Weights of a small image classifier: 24-pixel images, layers 6.
Rows from block 2 of a small image classifier, named by matrix and row number. Rows with one number belong to one neuron. Each number is 128 + 24 x the weight over its row's rms, rounded and kept within 0 to 255. All counts start at 0. Numbers have three digits each.
Before each neuron's rows are labels from the 100 images, of 14848, where the neuron reaches its largest size: "strongest on" is what is common among them. Only what is clearly more common there than usual is listed. The data: made-up waving flags. In brackets: how many of the 100.
# gate: MLP gate (model.blocks.2.mlp.gate.weight, 768x384), inputs 0-127
# fc1: MLP up (model.blocks.2.mlp.fc1.weight, 768x384), inputs 0-127
# fc2: MLP down (model.blocks.2.mlp.fc2.weight, 384x768, transposed), outputs 0-127

strongest on: gear (84)
gate.518:105154121165104122164087159131143151111151089147119144120134115121124105116123142106117114081113128192149151154145127139093079093116083108107102125074141142149123147104148160133114134149099126156152168098123116068125059140123153221125107133151159124122117117052107081129143169120163108152061133081141155173106127155134148143109136123136185171097105138110113134115130104158122171127097
fc1.518:143174145103109128128089117181121073155151140113139164126141097094156134135131137162102145114111134133126146102185153118099109117104090129134142160115137114126118144141172118171133104116150138155130106147150098121072159156149123150157122182124132124077106136135133175139135092105102116153118110137174116112100124095147075162133134132107155163118087113122149096149105137152116135084108
fc2.518:134119119173129132118103146155118140110117119118094118116127194125124135123160097113124165090117155116163076203136196098166124135124088138108093112156144127147163147087113099129114173102132159159137140144132101131158166146114131094155172131141147113169143150096144096148084097131135123127128151152084123116152113091095122140133097151136136129165101154111086114120093135113147170098114

strongest on: crescent (63); yellow (60); ring (29)
gate.458:165132152123123096149094126143109084116124163188139123163131165083134109133124101127123116125158163085151111147104118108132147116112116115127065158143131196173131142122087142104116143103123108109135094124118178115116132137167135148167137110090106140157157184142085096125137147146144142116140136125133112111131094093116141143116160146115152128129122126153112107106124112133145120127176
fc1.458:155158116155147134157131120150084154113111125146096128138117109104123116093127092122120174125156138120119098107084135129146125114148173128164107105133118163126106120124137129134135174098158163116161141119139142147115115170161127128142145175100132096138151151150111144118095122146146163134184085160134135100128141143146115112121131132126116089107158127113176118110125113098169114128105
fc2.458:097131129119082114115108157130138132123152155099137100110117128151152145069137200125134148104155111129146111142116108127142162135161097129138145133120144126141139136120134126147136093064091150135144130145140130133160112129122163100132105126095117148110142129128102126125151085120130154145125125148115155137186110116111124120127122113096155113199124102156114125139107135119095134146159

strongest on: border (37); triangle at the hoist (33)
gate.62:139141105123120148123117109126189131134131146096112106124162154138123182120176155132132130114172113070141160138109147132156122128129134117157146095118073120148119151101134135106111150157157099105146148180121163154119118105180178115141142146099157134138147125154146108119122139135101112169127109115136128136140123130104128140135112135135143162153104139126108155169122119135150145132124
fc1.62:138108146124138126135091103133155140152107112148170096146130073106127135118164119152112143100149148204124143109156147136101148127091126131149089124136094124124147156163147111141117102119130099190133139173117154123091124090129107157117168178099202118123135109118189128145097118138121144126130143076160193134160090151106154137106107149178157146162147117101136126126114130160117095097140
fc2.62:109109151135079127130113120173126158088116107171098141116153151111114153166113098114115136132137153134141162107100131131112136094145175196097161201116129128096146142100137141132169147131171117123109138127102127136125117112130176104110123141149137125126152137125106207134109185105113138130133149099147109127156149151109137106133182128153117132088115114129116128173088107138129114123137

strongest on: black (48)
gate.569:189113143115115107091116169115126160134140167113107149132121122093131116114129125189117133125146144096131123135113150152135088133154103110108123082143114102118086114062141094132147134138109120117149099105133114111142114130116138130149082137127094122139159106120167117122161097123131149129133142106167093141097120120170155094132118130103093145135105137096161160132149150167158091115151
fc1.569:128102149173084100134139126173126115118162211125162104102124168120162115101151184126085142147138130143113092179114131111144133102093095119117153100139144133121147147153117119143135099145144162149134120159083155142104125118143128117095127150160148126130169110137106139122128120130135114103120117096105134162106158139112099129116127130147151105141126117114149111091130122108141132106190
fc2.569:138176076092164132169124145152117131121135120127105117138132157109107137108120081121133130153121136183132113102140131120131152116130143118119132112126154141143107148113116145115097192150114140109121121127144122089114131125142124181134109151177093140145116131102122088169129156087096125120115133112128109129125103094161101141149103150128120153090114185136129136137130154143108106128115

strongest on: three horizontal bands (35); gear (26)
gate.752:111139119141127121107140140121143143128143105132111080112159203095130122102114115109099147153154090088139085161123118103127144115123126122129124055119156138128141142097135139125114129152142138112132139176113165119154113096153114057115125117133106149132136064124119088108125115112089142121136103105147138111102200112155150145129147163124122095161136097140133124137114135155148117130152
fc1.752:110133159124082118147131109130152148138145161121129101118123106125114113121087156134128145135166158138185152112117147127139113146127133115122132131155167087168122116132134113137119120078138130152109141163099095164156074118142171131112161121100137115137176165171152140117101164109107129126175096162159115104115118153111128106094152128088128147138142123117165116138111095108119123112151
fc2.752:159110150115136083117158133149141110116128110118131134126128109161155128084155131159100162138142110120136150129132150126105122109147127121087124119142139153103149174146176158146153129113155133129122145119142082185177163117164137107144115147137169160157131139151136141158136094122113101166153152099093165075079133124149090119159134144138165125118109083150154143099083136113105116102118

strongest on: crescent (32); ring (29)
gate.442:144111111119166101099145103123121150127099104107186149096135154119136093152159157152136129179123142129161120173122145167146095146129155118121142139135121112132087115093115140125154125124140152130157162136122120115130120070126139158142150135121121097119149156109127126127073127128111087179081115130150154099086125086067139130120122107139092141125145098130139124101118167144111111146166
fc1.442:104164133157101152141163126191127145151149098102132164153149071159141119100107122132150079164161105056138123136094138132113141172143160143114098160171120126094171123175104098183120115103098130138133143086125168124128147129141114163126138136107140128146117126079128126087158096141138146140127134162140110132127138118151134135103162175119097072134096138171131114158131138139193165136122
fc2.442:113164100103109138149154134151124114143104107148128132120121138148139133123118166156165128117121097110117110147139097121092107171124128152144135075083110130160140121120101115130123177099097070150145149144127129112113171136174128150128084129154085133097129076109119112100128143084146140151129133152134186108144176102105072108134156161116116125110140173126134157149138153122144110123104

strongest on: corner square (52)
gate.509:128093102087111164151072136158123148146105129128144131163091093086119161151110093092148107133124153102095159111167142113119156107104117107141140134140156118134128148182107143157139112117112143120123146144122131108150131111105125111110172156138195111141182101106160132121130142121105132141120096141135091136139137126136150077118134133110117127179083122084092125116115133173116124159100
fc1.509:138123110145142114114120099165145138119131123112140102073130121167128151115139127164132145124132112116155172139082146156132108115152115136148155134145146112142100156059123091116151147123132159149077109169117105177120121131109160085099094143143114147122158141112110144138129123158151149093127148121131145122116132155120084143141168109141097123121110154073169159100161151082097112141117
fc2.509:128134106106167136113142152114108122162064131145060112109116154150112135122139110093146151120163126136102106115123096101150157120090075129164141130138158162167114098137090111105112095107145109111115123147128139102125129138106120152134126132138127177116124116107132160090142127083146122102146135134153111177110135162135103122114112171079129141155153137112137135125113137134147148137100

strongest on: ring (72)
gate.77:149152088164112117156128195123123090121129135143113126132111159099164094112113137156120164105107124123166156138135133151114139157104111141158138117104129123091137128161131165142126148116115132047148154147121129117148127131135161130104124120096153162149120107127117124125143150081157093164099126111149105110118119097113077122142100103113174131120140091120180077131122102112111108100133
fc1.77:115099126116125107155099101138092142153096132089127139103121128133123145122100139114095124099092150134126150166099152107157150114136139161154157155147137123088117141117143136126115138105149144142109186137128138140117086090109108140112133075122134137120111146140145131150149136144089175129116134122128151150169109170158110128175129135126134167126163109127130187121110114102171130125150
fc2.77:060111100126112138122189142117116077156116115140076142079169078103117112119081145143083138106102129127132147162136139113099203118129124132179093108119129134148129116137165143102120125080146147139148134148139122164130118114110080128073146115123133119105142129146155105143112160137119127119127115059146130138175147135166134132144128104117133107137144102076136146091123124111116118118172

strongest on: three horizontal bands (41); upright cross (26)
gate.396:168133120128132127096136089071121128139108110117149162097169139115128147116142120139136101133103106137137130169142106104105180112119158092135182128126139139107138116091154139117161143089144136100134109164162103114119100144158125108118138105171135162150089136108151143109085146154087113116135179087111169154107112175133097072103124144110173150066166129110134141132176116123134133121143
fc1.396:199152124140197133154140124109127104095128127156159103158111107128123155129116127142100133142127122125109135144136091154124121191112150098152162117115126104130147108132121120147137121100096156156114121104127172120135139113153153119116160108127144065101131119113118099142110107118099104159073092145140136106155128114106131090124178107125142110125152127123160129148116094117111143124164
fc2.396:037119128137068159107146140123125161105147136134127124145114122131169125129163147145149144113169119112101148069139110114132110116114174142094148081093144126081074122143143169138125143113120153118114121109139101163099127142137120106164138123153127140118119128099124145141123150146119150140133128118119146117126130155158125125116122153123178158122113109123136115135131147161143137134155

strongest on: teal (51); three vertical bands (34); flower (29); emblem: star (28)
gate.727:137123109157164170139143074104133127141120136158160147125147092117159132160156116197127067127112154151105111106133135099150118129099132096151166130126126133133172117115199131160137140117122094096149112145157101123110117127124113110110138121138174165125133163149103158100116109116104144085146145097132181115117145125150109123092123152086122126146140143141129154144123093096112133127127
fc1.727:180116127133134140096135135123106136094085099150133142141153140093140105116142141128079116144138129098128098133127159162150138146087133100126147141167100127117144106167159136132174129098148113106159129158099153135093146083138140102109121144141130154131116095163110122167139110144138171128139111151128125131148104129197085141103148136134124137117101087129129185163105100129136142113164
fc2.727:135149138150117096149135126163111173139151120111126085100133123117139081070129128138177160131144063111142111092133117135115104154073160115096138160135151156098108123150123148090068147116134145129137145106131118127123099079126134129141152101077100109130117136127146147099102145133133097087125125118123125131156128157097171114142105135098099140147142123145161075079106112154147105155125

strongest on: ring (30)
gate.216:160107143147119153163115139119128138133135141125137136128110089115132080077140158113106159150170118144112110094106099117106132091113107138123141132134107122115055102135125097101114174104138134130111071128140131146151140101150159139173147112118071092093113132140123114167124117119139161145190106136148125118182107142102136095132120168146135167130123137102130121161113158126161095135094
fc1.216:124138080159100118142140158126092134152150130097120109161127159172137136129113147075145115130152136106144141110122129112123140116148143152105155117166162115057093128159086157115106147122120121131125141166173147084151127153179104159163147105126099162084102141163128124139104111153122129129134106156148129118125101123128188127150078136115111133117129150152100133127153098132153157118082
fc2.216:122135182124119134144113104141128116093117113144164156159138150122163141134123111130138157180133093090133146186106126141116080109115125108173129140141157127100117161088161114110110130092068094126108126141159130116109135142144127166130143138126117056121091119150064153153151094145162143081134118150109159102122112053132149143122149135108133134161117106120133140167152095138138134165138

strongest on: border (41)
gate.578:126156184145111094146158109130114123075115119139162151112157114147123097135120124145094105150124126125122146136133148117107143096115158144122122161115107122140106097149150085125111075095109136131130090139124126100109156153129127175080153157153164168098101131143113096133131120103141119118144161108141116106129149077135136127117140128138127135112123105102143085156118142151107138096138
fc1.578:129111112106173143093140130123121082156072117127132128135133084129138116120176160147146125164163173157151125147115131116133126100152129091135161124155105109120098134131162121131185115124151145065115130144179137159165117131139115051156124096143138101132093115084109124137143130125119123103148106147129156094109162152166096130120115168140158131121094146153105114182107196106138128116189
fc2.578:071126107101151134170152112120101107149117126163128161145124095117130109120112089121133110184078121104095149028122084145125148094123157169112171127112145108122115068129127149144115142107128157134118113099135124104139135148144112103105066169127099146156104126122124134119069145108133121139133147112160190121117124120123125101132150103099147096102129088105115110101095121129120106140116

strongest on: crescent (61)
gate.413:159130128138086136089120124123166157121131133153124167133138113140128155102134167123118080113128124127170179132161135112131140153127150113145136162149133165125134101137147150167138096163122149156138138067140127157104096113110158179129158069130173115117117125167139126124120128102145153173148108110117142149115090110106118183118114123121153131133159085178101124123120153137142095098127
fc1.413:079118151136142095119154176137108134104140105155145125082136108131092118068126100124155139114142144131126139119055152122126152118086085154127115156106122097151185111139115137126140171118121136143142156151170106129141131154149099127099156116110081153116101135123104109138136130166125131133107133156112133124135155193139129155121112115109119135117092135133113157136137130160100160083123
fc2.413:139172092124126125120090124102120140124088173170096105116119146111149139155141126129116150097167147129072115116124143125110107121150117114176132152137083097163116096136099122099105167169110164150155101139136098167118111124110091149123148113089106181141126149148129120125089098112092124116162179131133102150129103118146141119111149132100110151110152132152151125130190102129149138089136

strongest on: gear (47); ring (26)
gate.460:100134116149144126108064142105115163123135099132151084085140121135146105121088115091154051124140137148092123147093117118117100118110163162109116106116194156119122137107147146112124171111131150120127134109125151103121135138102116153113072159140120147082119127110117115096129160131158097135120118136130154122110108158129188152109148163134101141144131117125104118156106110104138143111131
fc1.460:151165118121159154143145136113143073122143105090135141120129103122117138128158076134100115136094149123108138116158144130072126123143114166137128132112195132107131121152158161152128133104098112163156191122140140057138115133108093143132099114141152162117147122112120124099133085143099068144128134097132129143099132107136110131128109139125136145088153129127124109112113107146125113129106
fc2.460:176136135151119117197122125113146083089113117151071140133145119143137114192163126129139122141114161145143143124150122128118154134124144100128080167128161156135146082148138127153177128156153139123155139121144097159095127139192147130134160130151123089137078106107100121142104127105118131120137134111119188202165134124102121131084100108139148129103171137155163100117117096105127084119132

strongest on: black (51); star (39)
gate.445:120103132106123124140142099158096142128103141137122121142095189179111114153060110102103166159123076110181120108145128134126129113122118118099111118118101105103141102103113125140148105130116133165125094135137145107140093152119133089111161168120130110149102168111154082126163156129094127103162145140106101121122110122131150137149129137144129122133158116132151127109141113162130126113125
fc1.445:167110123097104129141071144158126171192165136144098117121141135134181103145108128123123102141129114135123143109150076113118111106127155120146102120135090090074111137157101156110186106123092127125138148131124156080138122130123108161098143126126127152113107145140143097138113124107151130090133140114138144146183135145144156135102155138115090124146124122129139106122158137102099118113129
fc2.445:118144145102138113100135146127128148112158117137111144162175129133143104182135156118160110135106141122164109150117137165186131173145088155067100111117121161181131139118147079135141134127115111133117128125091148128109151136143124169159108128152142140117156117159174123146112142128170104092124132118124135133167167134165152122141129109124139114148164095136104100153113137147127150165136

strongest on: corner square (52); rhombus (27)
gate.316:137100140171103184128123115139132113136143123121161115120127078142132116134130118168132138163140111164091150090176141096156136128092138169129135113150141128147102141154131120139174135162118094168134126169122141102113137135132136133123140206140128174116141168136194084132128089096145142135123141083113137135134103138150138158116123119117092155108153135082157172122131146157157116115110
fc1.316:119166073160160136127148153132156159092122086136120124110173126103138098118178126120126131121169112137134144104124113157068131128156145110170137118163144165155152191140093110131105116131132107095140141134104131158131109129129134151134153137120141101147162170145105119116110129127074124144122143155121154133115133119120109131092130138123107105125104076131124145110115183132162144115121
fc2.316:086092129144041158125145175121097124117116139095183089130133131191172137114119123115135130119111130154185185183125167104124127156121136083108115168147151123081112131149107139117113132143150137123109157139140121142128109102138134082099126169147125153126099119131150133121121151136132157120156144074148105127115155124123092110107149133113135137131141166116102174136109149136134116190114

strongest on: ring (34); crescent (33)
gate.39:144119147136104123130157130106103096128139103107144114116083159122123164156110087104088138111115159140128173131130145129116069113135154154122118105094141146131143129133079152089117049158122116157126121114103129095139101123118100118122110133136157106143155143085150106143088121141130121133161092107117111138143121098143185109164117138156113174132153167101097141077122090125130111158136
fc1.39:100098146139128102095138108134133135141134116138128137165146130138148143115136108108102120169119133101141085155128143143105139097166091125127135092103126133093099110151129114130119132123151130119141153114127153104160126100112125130140124098127103110100112123120121154123170185142151118133152128146109112129163121171128093139089136098163167134142139092140136104169118133118127169100153
fc2.39:162098107149128104124150156155105107121158118107158112102137145098085132138127142143120168064070139118126126178193101114142119083154116094139153164146113086143091135170118137087114075149124134122155155140119111169154124164147152105119167105154146145146109147146084094124145132141101120168125146146099101109099125078137145134151149109155140176094146114131151138146141126147135094121126

strongest on: gear (38); ring (33)
gate.261:138122110122148098163133105121115083156135104131121176121145130121131149141135131181148179163114142113147145101185140146137111138114075127113149126106158163147139161130115130116118183125132159159112155115160086147151138161152162141164135094155144122155132137118110125097139173117143137128095162135125135115157114088103125157116152120120147178107130147154167112120153144103154096122139
fc1.261:087150138127128097108105125102126112152160149132131145149195140120126128078122093151141114141138142123144180148120125121116153135128133127136093080157092174160095127108078141079135119125141132102128095163140123111218106141116143121137096143169119132100205144139108118127106123081130138153127113107123147134121098123121144149118137143166163150141144142138114130148087097134122099102141
fc2.261:113094119127136126142140126131139121090125120092141121163164133151128135165123124120150152134132151114133123120124131121175125086118185087124124107120149143124108090090147082159177102127141150132108129116118097167117134162110127139104140137154138147109116148103160128135148126132107105104128073095086081164143131107121134178150149136126136103153093111136113126138140118086126119133107

strongest on: gear (43); circle (29)
gate.749:143118140153119144165096110131165117107124110116104093082149098168074167101110182127132125125168140086105137132150143122133152144103157138151118175130127103165179104114099111135149133122113139156172133172138119129132141099123112093098144071120138126163121152137157120160126101118087112125080134100128082094118114174073122139113106165099099138174105127144129131127128134138126131117116
fc1.749:054134158091213170143136128121148105115101168131149115143142134129133108172105123147180145140100152152119155130100129161114098117141133130136110149141127122108087103128107080133075080120139136132103155138134159128082141163148099162138093125120123126107096134112116103122153148128109154104132125152093137099135133129096101089126130116160157111109129151115172101151151132117106128121156
fc2.749:142165116144097152114185099119122130173107120118166144115150146140096159087163131139127119160082114151133100097146123115121126140104167155151139153141152157127147134126127096065156096137142144111146099120140123117072085156112136131082055156120114116143122126096112169072154099163149106132127105140135104127100114100106110087140100098147115148116122132167139109109123109115124080166090

strongest on: white (46); rhombus (40); ring (27)
gate.41:111122170080167132118108123144156152101137132074145108145136116126129088135084141140111161126153159133124140113122123185114100170150159099134133176143126108110127143126138089163120163134127120175135127113109100142130116134112141099146127146164164135134100117116153094152142133114132138134155083134145116106137121131160128120136130119095120144127120168101184118097134130161150103093136
fc1.41:151148116124114115131135175139095067150138090137145102118154139134133154107051085150127120142111158136120118122133147132104122122135125124091118115150117149140166149167108142135152101099130065144142121158125084137121125145152138137153104147107138134102106139101100115161139093146140152119120076123134139101122099103158116119122137134164173142076116110148215109129114160117151133150141
fc2.41:100139126095140097139071117123145117115149104138136138100129120147133136168094152132096121110143098158140110135161112121110184126113155124101089116151108110106141131118144113165131168101120116104168152103139121117118111131115145134161130133124140138117125086154165093140130116139108174139135107117102133113136120139163093135123143173139114112140109155117109158150131124086086144129148

strongest on: gear (78)
gate.566:138118102089101068118087149182103117136135136170117124111144112103145143139104158130152097136122133130063141145162117112135108099099083131128104130102148105112108154134120135107133129129107132131158141085109164098162107136092124198120104107132093153125110144110072096123116110080161110133096122096103125147090121157164125135177155117162114134084100140161138110146100138108129131089088
fc1.566:147077078109165103105171127116128160136133144108112122140164124113105098128142154129108142116154101077152104098070090124135178133119141145106149131166094134116157147113084143109154123097134122141098129165156159141161139101115108119131136157089119135153164143173128135115146131151148149108114155129120143132147132140101148116140119125104121124142109149140099161139134148071130134087168
fc2.566:133100106080192151106161122125112161119144140156169128131103119126139148130122122112114133116160136133101173096089121116118129091139123131177126101121091114118105111155134125121104111111161097144098102093123149113128141109093089146147160157120106089158142145148128146119119119141130099112107133114088103119123150129116160144151132153165118137158125073136096119166130132151146177133133

strongest on: corner square (51); triangle at the hoist (25)
gate.657:102145131125148146149104160163139121141093103178119122133128154120092128135155103086091124119131097117127128099059145131105159111149114105120133143145110105141129126129133154102097111133116134152136169122120142106147035106108145114145155132137142110135109114202169118145116135144088124131150105133138117142124151135109131149136103140144077147122120154100138123140138152126149151185086
fc1.657:100116156132099109130123174117119144099147113134130127113139143131088144144147101084130099133132123159156108121115147142141163125132141117100125160131100108144135148154110152118164142104102085184135178127108110123145114104170171079127116138084173128124140162129141120114171131119079122151151059181137087124116143161128141120106093180118119165130138145085084166154097146143175086167135
fc2.657:141137091126150154131123160142147138128147122138157137143133162148135149105097128127148148145083080150111132037127131161088128095117149170155093095123133092121151106107114166097114134142115179112135130134120117095156140071084105149139118097082100100176134119141126176111122181111149183168129144098127150142109116141108153140094160109157109159140159107125106136152112109150124127121106

strongest on: black (46); three horizontal bands (36)
gate.349:123150120119166100140145113145108170099112096095103126118124114128150117095158150114093117102142146113135123144149085148116103118101146128121150152126114107155134116127139143117114143134118151166172145099090081172130109152115190079095101135121139126106124125116113154114137125125117148105121113146099136103181135123120129140109112128099071157145128083131124092156077094127143121136166
fc1.349:104160111161114117098122143103145121144142099181151113098102146161110152104155158142126109206137152127185103142131115120119174139147171156141110107151155086104133102175069109136163130131144125138133145113141128147162128129142141133131159153123165122085104106150126134098147133136139107145179119153131143095111117108130101142130098137182083117110128117118132120156098105184127122102123
fc2.349:157123154124145115118170155144129162133130166137127117099166106099120083131088135129159089130139094102124128148163142121086123161114085110084102093095084174142124119181157083120181144104167094132116116135107172173144120133153141141118125157155157144143139134142146152167130147144138130121118097113129083144199118104152140089134145092137077106164171091145150107116118081133154108161116

strongest on: corner square (42)
gate.371:156161151179115126146116113144152131112116147082153162110124122166131124135139142144123144098127130109131116077126088124103150084134114126116082163129131166154097143148159145179130140116140151138168122141125141105120121119151127118124142140112142110139093131189125082128126128126146162085097169123144128140106135115149081160089159148148122083098117112118106133151134111092106140152062
fc1.371:084113156161138095123110108166175146129147139125071098109117139113136111130153127113095149102156114136086146120106137152145071130113130129160158142122128156133116141141129107152127178104115187128093093093127123124118129150124134131131098148123078153161085122137091154104129088128147140108140133154153119158129131146129111150156139151115125133126092119123160130120136133134141100116091
fc2.371:172108150109075127125109138126126150122122107069143091127108086092131142112169133106178143075169129122102065101111151151090146144126127086126095115141148131119150118158149159099149121132131127072166095128126154102153092210091148135123153164066107122111169112169100120126115147127136105141094121101106096139138141156104136142116145129130099159151101150109123106140141149150112144124131

strongest on: corner square (30)
gate.629:133151104126161154119105073084151133143126133158106139129113071117117143104089116115139154149130114080070171100145131107141120123126168112106118139142136138163111182137090130113141124084111111140148091106131114130137161107151129098134193124159138151126130116167145108140114166155160142130119113122122099115157167139125108145127159140152104085111122131136120175097154166144096103160119
fc1.629:165122120180129125135159099106121097144155130160132096118115172111129167105152089121093128152121132137113103143116111104140117172132167140109088108132134143126127114112134102148120109138134129093182148122108111170164109124150132133156129129149130111135117112159099100135145127084112127119143094160174198156149120114136126168120116095084094071101149157158144128060121134159148125088100
fc2.629:115094142088123104097141100128149146140153093123164114092131086132128115142163112145093144086086069129171108138132143120128149113142193109096120173162124127120150148123153135109103162129102113153118154173096151115150135120185123117130106084094121090173132122131156100153128083139087132099137140109097121150153171139150141108108115124129173114138154115156161091123142121163143132130147

strongest on: corner square (68)
gate.268:164140154160155100169134150100176128148119127147134139152133139119180094160143145123125129148149105116114142110113092106131138139120098076131103121124147064119095126137132151158085169114074187128120157147116179178159159151117141120157122110119126130122120128163144101111159081128143115145152181125155131149052159158070103111117144156154126111152157123142134106136091089108164066061127
fc1.268:132164113102120146133109140105156131112101136122118113109149104150172093161139127134107112134114131121123109151084157143117098101139138077123145114136109143165131124163163121096128112129128126138151166150099098116140129134125128139097145110101128121116108125152126121114102144130128083087130164128079149133129132123122095171098189097113082096127147111088126129134083103106108163116145
fc2.268:087127125122127144073105114150134107083119078115154107138129095108129159134105163138137114130117126083166171070117174096132160137159213159102140157152130130106138187159143129150139142152152154129119140133124130107135136157146150111133157122110156172156115129145132074145136147153111132135075144140125151093179091190153095111100123134136112109162141182134136163107152116113115093115156

strongest on: three horizontal bands (31)
gate.449:113162156111121093134131120152148099084144096163109123144105122141101161104139120142134136142123090060145139114109125123126106100075145111104109107099167139176134144168105145122090149132104119063161167110138153100138123117157131101103107088107155168109130118172125133107175116121113093150122108134164117125122128138109098161140122145160135119156156127108112147098118121111133125146111
fc1.449:119143143099133118133135109117126097137133140191141160130118178084097125095100159146145127109115107125124151178164147137092142170091138092110145075116180117150096129148163193126121115139105142121109088113131140124092131075127134177139154145131138116144138122113145131116141157123157133184111115143163074092132103121097117116125101110155157165092107083092157134119134060119169115120093
fc2.449:128165125147192160143158128099123159127160144155113145122147149137122191127069091128130129130149168124154153179112079129107138131140085157139104115139137146125138107160087137165137117112092159135128136146145140093123154160157125126161113145144079111132151087169124131147126200127164136140121106170133145083110141098110140111136150124105107138083120112091155132111118126128115145161122

strongest on: white (51)
gate.579:117075117097120166116159135176144153093144188104090120157163126156137103161200126147151100097133142114129099169176104117120155081090173094117130097117133113094134086111141152118144115137143146145105118141131147135112134124169174081093147135124127148186106123110106146117160139114123113145130136119099149132167151097149147159159133126090108132134127125115103094131147170095123130137123
fc1.579:113149104132148166112105136117116119102105100125131144075121131137116111111136124147162100101135190109135094177126140157126051138156137101117127160163151107101180107120124131133137139112095137186121164111098083093112068096135094101130128116126167115094124147078145204147118116160155120167147118160111096118095136164119144136112130116145139096128144131133135175081118152086114119169148
fc2.579:145174106158112108115128091086087185129122164112149125108108115162139140130145115164154182143128106098119128142144116097148146148140138097111141144140104141177129107166164135150132147078150128120121109129115118112133202058145093145181145096127129144114111131081158099150097158116114215114117177147138127096130170089109076157163108116120114111111104122138117120160144128113129139112111

strongest on: border (28)
gate.56:145100158098100132108154145149164123140122138092100108120125111101144136158099135098159134153076154101159126129146127137095134112105101143116123139145069110146149090134136131088091097143114143136137150131152165117146139134153112158132116146161111128142108121128138105123112151150106160141109108111144142092136122130128182122125126199132155148085145096140154131101148156108105150159150
fc1.56:103114099149150139172173122117116167153164149135144125096140133111127119146101135120130133128106140102096067123149111126168124115127151158137119124115150116112138110146097136151144117153120109136135129150103136078131100117142137108148152140115117174156146121140154121108161075131083110147126113138120146119111121146109155106091152125113075108132134119139087108129138152134114127122088
fc2.56:051099117108150132109137128147129141150150127151126112138134097154149093083107140123101145132124083103169162115113113184130101153109091137084129156171074143131104147147098120133075115110137150144120125117134127145130104163142144168161128130131127114126129163157143134168112115108210174098133127136159161100157127134137078131111154176139179131114154109116138112174084122088127125135114

strongest on: corner square (37); triangle at the hoist (25)
gate.196:139147115158138125115114126137157147111110138126110128096106114116141110180115119101105136125105126119168141129201147137119110126104138133112117092145120169119109110102167115107128131124128124117137156126115142156111133160129128134128133133135173084103129121168143118109156153185148132139124105107174123120124137127083123162149134149171119126145129130114108097090103112158107133087170
fc1.196:089122165108140175136130129126100158158141103123133146134144097138104146100072083129141135077169151179126157090129146098118119157144064139134088185155142144109124163119115098117126093136134118127085092165108134075138123157107131125132103140082181165164138182126133164166143103116098122112164084122133146102119154109180109128144085114092150172129112121128137163137134118188121149144143
fc2.196:150186148157135122109152167096133140126120173108076158126094131105143085155139144135148124063155145137103098169148116112119115136129136114161143146147119129119158071115165142155128121130138136106150107153119129140128076150073123083124147116114128129131110134140136143143130037127130148120143121136110139155140133146142144146140131078114115140099112110166151120135134131148121157123116

strongest on: gear (42); ring (25)
gate.73:145097118098118120132138150114116135155163129135178147138153110143099161138131109113123109123171092134115120103138123105139132135166104099102099095085127134118122179172181110152130156109128139083084128100124147086127093149098126140088126120139162198103145110108079085110125134120147136148126120115117114175094153148100113125123111151147147099121112155101047155133132095157102135153143
fc1.73:150077116160147095140154153090123086093160106130106157134133150109154118091115155125092130096126127125166118116074112108091129157130172171169116127156130153127110134172121140106128138135146097169132128106138136126138144101141140108101119143180074094125131141119068154131093108154153120071102168151110102128187146137114129106149152138099129117137111144144167134169154194110120118191137
fc2.73:121156141097130129214125126133135157161124123131151113160153099086163109131124132134130135146141139143074113068140112108116118174120115108148119095137067154112122154164136124136154147129132095132111148139136133126147118160122137130113127112117158126121139080092154107123113136121142138080084113144087095144097118201144172127132124142128093145164165111182133108122112141122110131153101

strongest on: three horizontal bands (40)
gate.385:170149159153174140155136135113126091186098138146148135141179095123137123150116099141126167174082143113100084129125118119122150120127135135135128137085125145106117161091132153138117136144129148159138106141152110069120128126111143102095089159154136173102167097142110151121080138139164115100111168066135125081114138113104129134122149151120141138126143140112138166129116138110100118096150
fc1.385:114106105131112165114147097124157131125133162139163073156137151145143166157134125136093099115157117140116151144155115126132174091134177110109153141095103127100083162166116114105118134130117137163147082109106100142121113068113136103111118107173133123134116117125120144109145113131106122178125140093113085123198144116167110118128158094123153130131132107102147100109135119145117116140134
fc2.385:151132102127166121119105172096126139146110144091116119119132121102176104112095148109157093145123075112117152140128156165107114161115126103115138048122115146132119100087150127152100146138112100114158135144126135147096140111091126149120126143155146160083131146144114098118110070129166109173135119155126167129135105116187128134112146100127148146120111111132130120142113127114122098097164